Weights of a small image classifier: activation swiglu, held-out accuracy 97%.
Rows from block 2, named by matrix and row number. Rows with one number belong to one attention dimension. Each number is 500 + 50 x the weight over its row's rms, rounded and kept within 0 to 999. All counts start at 0. Numbers have three digits each. After the name is the row's rms in percent of the matrix's.
# q: attention query (model.blocks.2.attn.q.weight, 256x256), inputs 86-171
# k: attention key (model.blocks.2.attn.k.weight, 256x256), inputs 86-171
q.115 103:365479441464510471535509504522592484479500542498455505550467519510446434459508519560430492478502577527467442548554521491471485466536503391500378463552550544466520478488493580409439529460591508593468438601394540461624474521550498552531523504569561527445549590
q.116 095:466505501563552546516434453478511534484466505471523500455486569476497530478515481558530614497507481486461419441528562556473435602447472450550492472530562609524524573596494466493443503621488490609523497488577454499469515572458503559531462507460473645516434444
q.117 106:448389469414515449572511457503510547425445422582638537533496587527475517489530563546425477490508586517455533446465531555531591387598536424475601442413467484509590446496507570548474571515532523452496409524582515510544509572531551481534380487579506492517533513
q.118 102:566396488526480517559446492438530536508522566555534504478523548495593486491582473579457559520497501494476480409523456473528516570661514465504471461488549547533508571571594574515521440589394521491478465583424432525501456446503491508476428494503427547475466479
q.119 107:549420541484477486411447556492512519540467504444429533481569448452480461347497503563499485466576481551407529527463536521481526471533568432539566457449495450561540540396452414556431533582423467534543491506450525469549529586445568529546411535617487473443423520
q.120 093:563534505486416457444502515575413522453558457599490461452523526582521529436486467590510572557511520527556472521469512519532504490461595478493471521523483618540470522539581509511562395495554538490574499453503567547596485470449443361513469509506626405450397481
q.121 096:525492421555455478427368482507484424495495520499558468458468449562521470451444565548486439417567479447463592478449504585403491623487549491603547543482476588465454528484546411471420459471531559515497535409534503566454575454441460489488464529495560566492517477
q.122 096:508464497500478526534492440567439463489599535463519549514500482628497518540535510536451496482503439505456598524478514462507416503463513584554540488459461433530545514527482488539455505434428511560553548485471494466466498553539513470514518421461503513497411467
q.123 102:495386444481471526457492473596612520487500547515525426590494507546406371408488451445503496482464474484382453485487423528489503551492538514504440475456596504494590499519515506452495542542507520492450531567427464493519501522541513494546543543465504445542550498
q.124 098:547534496466500504443497484496622523473453490498442488472466481444550421529465553479521532523473602496606555492504530499430523492533474580424551639505534472541420489535424543548606398500508489505483523462583397542593504437500541488409469433549602528594485587
q.125 105:404540539562474489603513587453522533534404521430477560547483436425457492548564453449509485430482524565490360393542553534483585398436424453450459465638479499475457452459548441526535513501551542523428535536571411609532518482565503491545511468449478494500485413
q.126 099:475452438514549484427423494488489550517499449424495468508524504433512416553447430487431465471586488524467507502508580436585520478353488518560506453497569522458564567528519601480567469457513543445487457504481556519500509475501515499440555497450504428479486598
q.127 103:504549494556481489446482496546527585586494455527455474616514511535511419497457447468598453500505441454499488417445465466481569481506619499517546506539482500504498520542494559441506391599600492433496500508522467419479507472525436528524562390455408517503458477
q.128 117:413597544502500487458552485533533526482435428523563597466497514468535535529570522461537514563538512540478483481491526537475483506494495549503529476425373545448476560433472392476538536604510464568485470548592533581448420493496506530521534519518477543470488510
q.129 122:517452579586524566459487578475545555484542468501545562466470488511433509487493489597447475518575381480428416489565519507463467432498509546446400521588513546498582429454471578505492549423453494394462538476490474445540492449518528493522526483492523486512487461
q.130 102:477515562471562475412535530508460496476515466523542498559483454427445479447485585573518501519480450487568513548534560464502509601502467427472460533472396501422459408497510493402487461490427517444505460558475482439477570527605466525473526500535484538437453565
q.131 096:532487520535444508487339566410446557433432485496460441441633455449497618464579534456423512543590513457549479503491524488454542442486431413460456483540445506437466485476494551440573483516513420613524485495493490558539609556582544489445502573562544541486551515
q.132 101:429516402500479541455520532597497562542515460495557523499421555457574333447586576454573513494512462442538539673562570501471458495509589625492434604470438540494447519398502450463513474377548546499488481528454470592424460443477493486497509516481476472486550459
q.133 093:569490481592459529470460535532545503498630573536420550488418539540507506424442513543513393558554545476504530496464531412575419505496534459538544509508572547458597565506501503505473453553401529523556540530456457501520437518512525459482529525492487398516453526
q.134 090:551490517505401485524533563487561443481514543443377483453461500502463563500468505550405621433509525510460576514524513483512512544607524518458563485471438455526528438409482531467460585474520504529505557584418470474480390532522507566547565544560561589490529506
q.135 090:536441463504405501576495485586441531551511516411527515494486495499516510479466455560558522444504516468467476469456431611503534474522500532488576469543424537462595457547462500435477468546506465537438493528524583549537464427548521507561536450490510464452550436
q.136 089:484513435542547484513542549420529521529496497570493576440549568536498469539496499424485517555496508555452437662401513576501482572490445444475565532563411476511547545567454423500542411491530438481460555497417468539572513550463469452578554501465503521473514473
q.137 094:443524515587525533507509493501539666547530551549528522506512491472389457521418400599525508552518475537518512544521477519567517488467580565499479423538530363455550503487543561472531514581433416463511458511469566578542570503488496484490479421413477540449441508
q.138 094:482401459432557496483414437561373497498449481502474483435501591537541462490486476486507551555510471488552486458485563481485533488478463518500553470526487488568573503463400460537572459513547476482489479465471534534485567481574614511521469422533553448546550411
q.139 089:508551554554491569454504461411529474481488522514484548572507471465386472493512428505499478556502435456509479478476607429473457503415593522498498483460528538525559621501524505425506427480473519533539493565502425404501483567466482497482512461498478547511573568
q.140 092:513548545464452533469474517538540509461520504427478439602503446566535529392528433466489477535496502379512470407525513437574413587530484434419564468524468520559527538421494424494466481489440468608486476574511512495417467564478563443479533490456501475523491529
q.141 089:494516439435491509550547612554622558453404605474516475493528406534522493534495516539498564470549490535492442466539526454555552583455442548426450530514541441542500482437586494512452448526503531515530513511571494577549515537487461494422527456503471488486583498
q.142 078:507470441459510516576485399499470494494460479538638517431474484507471454431523508484474419569465485465492496451469452582412477387532416443540468443539498572464546513521436471491442501514462469549412583453412577492541500447560436543516516532492415560436557472
q.143 091:471447487429538495489545473509514551467506466482494507454589546548475497477506462496472605551536462516382481560497499508476512486549455536482505588537453429560532512491539494436471404474438579455507555526529547478546454520467557396499507526476606541471457483
q.144 115:543527479374480509488577410510533532549501458446565439519534629495533467517475439478477536437445472494451505544511534544513530500465489597453490449523422479576480410515477519484523432474608455534409563466500499479410519496465482599485459529542477555530519607
q.145 119:550498451571383539499473484514536434408485602461499503568423483561521547455576555528454456414458577551542517444554560523441574530486570475444495455482555483554516576550431506542570485474452550509491507504470446488437543462426417584482567429537479493515633581
q.146 120:607520532483558430574469436460570520589481514529471473441457488515363576515486478514419582465485515508517394495636449554536519560548440654468482515436572524448547485446546443473499481467548485555557496562514552550507481480483469513553521558480494444473546518
q.147 111:491483516492558463452499459425540454595484448546519495503467555462434478476510540564420372472467567544456571596507550539597478441534548584529400573551557516505548487485458495555398548549401529485468490428525482458512478462590543601525534522482541576435420536
q.148 100:480529459500505502478530480471481534470505485524509478526509448474437485455509496563463426549557355444464447616475460399562550414557440450465439517465471486508510439531538461595547491430492624537410483537580537518547577560484507502489546475614369534496589499
q.149 099:471500513558449463458466529472424624549534486470525540541411512549515518429456479519492452523449497448380492541502585569482479488477564523495412523503447489521537439510539468456528518508510499437471488488439493457453591400481405436621546495469445526532502491
q.150 090:507472475491465441507478557593469489468537429421591529622568475463425495559554532538504449363523464536456416515498542487529329459494443530463496461522441469516462529578459589465469544512481517455501488433593437515486456446526480522498483547483479516529472638
k.115 104:524475511545434476492480550503471495394465430606470549432493468527482457498465507472471505528530426462437577504479477364524571504430505532488465530535511511469487423450641359512553451425488465481504585482528439476528525512487423504405467442510489483537567461
k.116 094:534428415319545492509610490523467552517496572443545486439464513548551447436363455453490401484580455461490543535477463430517569480433475505482576493513560542472510476515426488438616557478523453517449512446519486499515482443479535474486458484565495505571534475
k.117 101:504506441461533544491439556549517500497485468598555382452538523596509475491466606410534495489568513476445496498430562555491568506497508522518558425506553451539379407413503494610564623445584455517467480510473415445556566471479476522409393504492555560452533481
k.118 102:381558513459559528435507605487527574489529501558549440522459484535436434452461443578445448408529497479500371537533495493422559466539561487553464494548501474485371463594521518524529511397436511526436478462520531520549437529523504562431516468507495439476499530
k.119 099:520475504492556452470531542482574454491533560409570523413440460494378474468519507499501498533544395436545449483471522537546550611508515495417440576377567525514478527549518496453515442516493388531491554508512532499478524582488472507541414513538557593513585489
k.120 096:479403498510570475460601507568514471476592463488468433560505520417505483575491501520454541474496451447495469547490447603467468540492515573492415522501466490535551499502443500428517534541605539553512490567502441561462519465471546527550529438549592513464565476
k.121 100:483564455528544486481532566514441456455466459546499487550443572490507548469415583567505543549495490524538489565506502499455424517451512422444444530524519505493559520516478556445409499469463432501532549447436609403520432512488519457552568434511477417501411594
k.122 098:553412476520484421408556547416586447559471417535508517514489485571437457430537460559488581511445491449475493522556501487500460500501557549523526475476445528416620499463569490515554569444541545524471458474448596460558571599514572502520535500568523510561470565
k.123 101:522477536512475486594541595463427514537500528602546560523438465513547497537459504475498532381544419503530521530498458505525423584426375565484494416491458542469527523502440518444557532505443432580554495443577430430524529516453489519497587431515552504496509544
k.124 092:552499565478553490519490515642450410486513470485527474513539474482447569395570469516478394458554534492458465412403602578508567448530487584476511540559460520536559524477458529488492501441514573438573516478436467539509490563491508471507593577512419513473567546
k.125 105:494510493485598541499506459570450479474500463494562498465563494484491452491471413450534467456460506512437517522482497451491558514537551457582458571491473510555477479424456386483492493504506503442570463534583487317516520532465535538475401507541396423466562527
k.126 099:572483562495506507564491461491476399509479539540402398482470544490405464544615446554499458432448436455492502479434430504506503456529483458446460479542501534509458545487540491514523474486469414594469498444519443536477534501522519545434379392447538531510558521
k.127 098:552620477603511451576421489427436565411577501485495527420489513556500497525473475487474501552471472470493553574514589483526487518542505500516480454462498438535433538530425477554518595492547485485445453510550542558492492464484496522426577457531439569463627579
k.128 106:482476533432577460494532493472465519446473491542494562492582425438428492461515424471500574457472504558429576495419534531516534426552494558493501478403609555535446497558513498519525582441508600518504579650523486541517558510528473436483494449448502451439460476
k.129 106:550426555492456450585513514463534510405566571534474502503527530526449498513465546523490521481486399529455420545521481522420435494527476497440529425477446578522557528442455463524555675493361489555505537575489475552595552539560428399489591498452461516468493516
k.130 097:449502560472485574500449478447505510513465479528535442548552499462483553524539541506474582570540501446571527522428493524566418472588505537497414505502505498505469565479506433534412505534432362573460565532440532596534524456550490551470497538480446609527449466
k.131 100:524479480611506497615528492536502502535535579470531505474534414460482426432497502442430488517483515509571487537512432512606521481461482604571513406500495487472597498486518565481535564517478508470496507523504509459465495557566451454492404509596503556522516523
k.132 095:531637446501469443539413499544509518523399546514395454457472574528588458469414585445569541441458448443497427479601501529496499498484613451520475474470500368467515548517524524479502408483532539414544479540549524579499569440543482452571488527551451518545476572
k.133 097:500515568606528502454535482470474472513483508544523501444478500498436529491416447527426532443533497489571441519497483514558474519573553486516487473520429545466400435468512543442581572469520506464521533508596615484553482432420437430571402452438520561458517472
k.134 094:461461531559532547545512438517511498596501384527311598487517521461548576415415467443457430490581468500490545546415530544546408493467489477503526511553523434450508470527549510510472506483519514427466418535484529456497490503503486480537500460476427518534547455
k.135 088:487540464489529503442526580372430646561554517481499517511368482508484568448516540522449545451470498518554476474474541471498454514514547511536513424492459551441575541477481522411403479442529491466541513516513438528511584464515411469483448505546504552485513432
k.136 087:619564562421473489484560600472520582425534560461503477438457499480521567453478523517567530397470501501564498495553518506498483502474383476538499460502531503512502487426363519482441449526491532474494587544462466449498471423531537518463453442495516420546523514
k.137 090:410475440561576478498524476437447527501505587518472486488441484591542431540503547515558445538506486502548563444464499511589540505550548500527486528596554515470504454588529493521457563535399477538472473451379514362495476430518479485414416432471462455454483525
k.138 093:605578416578480468495511503483579439550592475503565404606426500573500488523569410554568574525508476518631446581523437472471546475411543512448525505487487537509443482581517547430466439528548581475402396547461524392490543504391520510614531504545458422476441544
k.139 092:514509486498521525509490465450606509554525532503510467320481541509500540533446467560514435529470500506487653522437553518460526593554613471523459505609556522568474560480522464503449537476537474584400463467440575467490494512498511443514573411536462459509572523
k.140 099:574479530571481506468491552489475472468509423485523492466496517424564460531597524529417531462513409467525541462478621488532394413532456541401527482510515494540554657542448376459542501494540531520469540393507622583499536515488466465475490542540437505526519468
k.141 095:540529483549502546462467485479494437485584519546460594528480537576449474495537402508480473441516564464489545450470559543580479444499472570418496424531565482517460505536493412538551448485550463536553431465452451484528509373350559420374540522528444452531570520
k.142 081:470450559437520462531549493503562518378492441451508488607519533541523533564635488487451443488525488522557527438494557409485478541439538399564560479454428404438590565436518483515417380421497411430579453541544429506447535455511381501526472494503521567471551469
k.143 093:338452482552510452481434470468582559404576441478419581518417530436491581516583558517572442515451460520464466545465469496583473478533488451508451559446521448622531476606543488575516563530499577469449495534494550415517579545470528461583455500509526511521503494
k.144 113:509485497522479488482399532401513517473579536557432475511528505508457481522526507478526481584509455548573509546452415427507519441641478373519542565587478513443573573471477509489549592433502502503534546512530535552512506487463473514551577467496544433502459486
k.145 103:505468489474433525528547536565550506468436447438512454414487590455530525509571537570450551502493468472525580467388638500568494511545458493523346465568538483443467513534536470562488535509506506408484508489465585630552607554531466474530535588398478606496453454
k.146 108:421515526536548520526521421457493551489495554498502510461513497501404418532575470424500474486464530448457538548591493472437474514496422481534532552487512445467436504561501521462451515495487557539453468483493537502437514526432404537535471405537471501567477410
k.147 099:557503563521505481493509539532550497524480497540542432493510438449459477531474481496418426536479560474572469453560603503501565516484512477587479466571472473479469491467488494436462508495412502577465479489472444422304471444499475525551530455437520567566550510
k.148 100:533465528520494472544583567571561476575556508528503470498412552597566469538464487534509474535508568464476507493518540522524460435427431397501486544442497495440374512533559482517450453514504517548585520446504450528528545457565505551454597472591543518535527590
k.149 093:557511569546546569508537519461491510457392517456428389533467520413535470499432515546468486448532502555497444419519491507446519510481461453503501596466552513450436480468497572404395593545609438496506442535427583462477507502541404503422506535538496554492542554
k.150 090:475511371488510448536445488405515507493475549430478509512554471506486553596526387543460505527442537438438521565498512523483532580492584597585528493427620524547397484501450512466550578468464524614531423435459566520465527468613552507498481432501473495412532469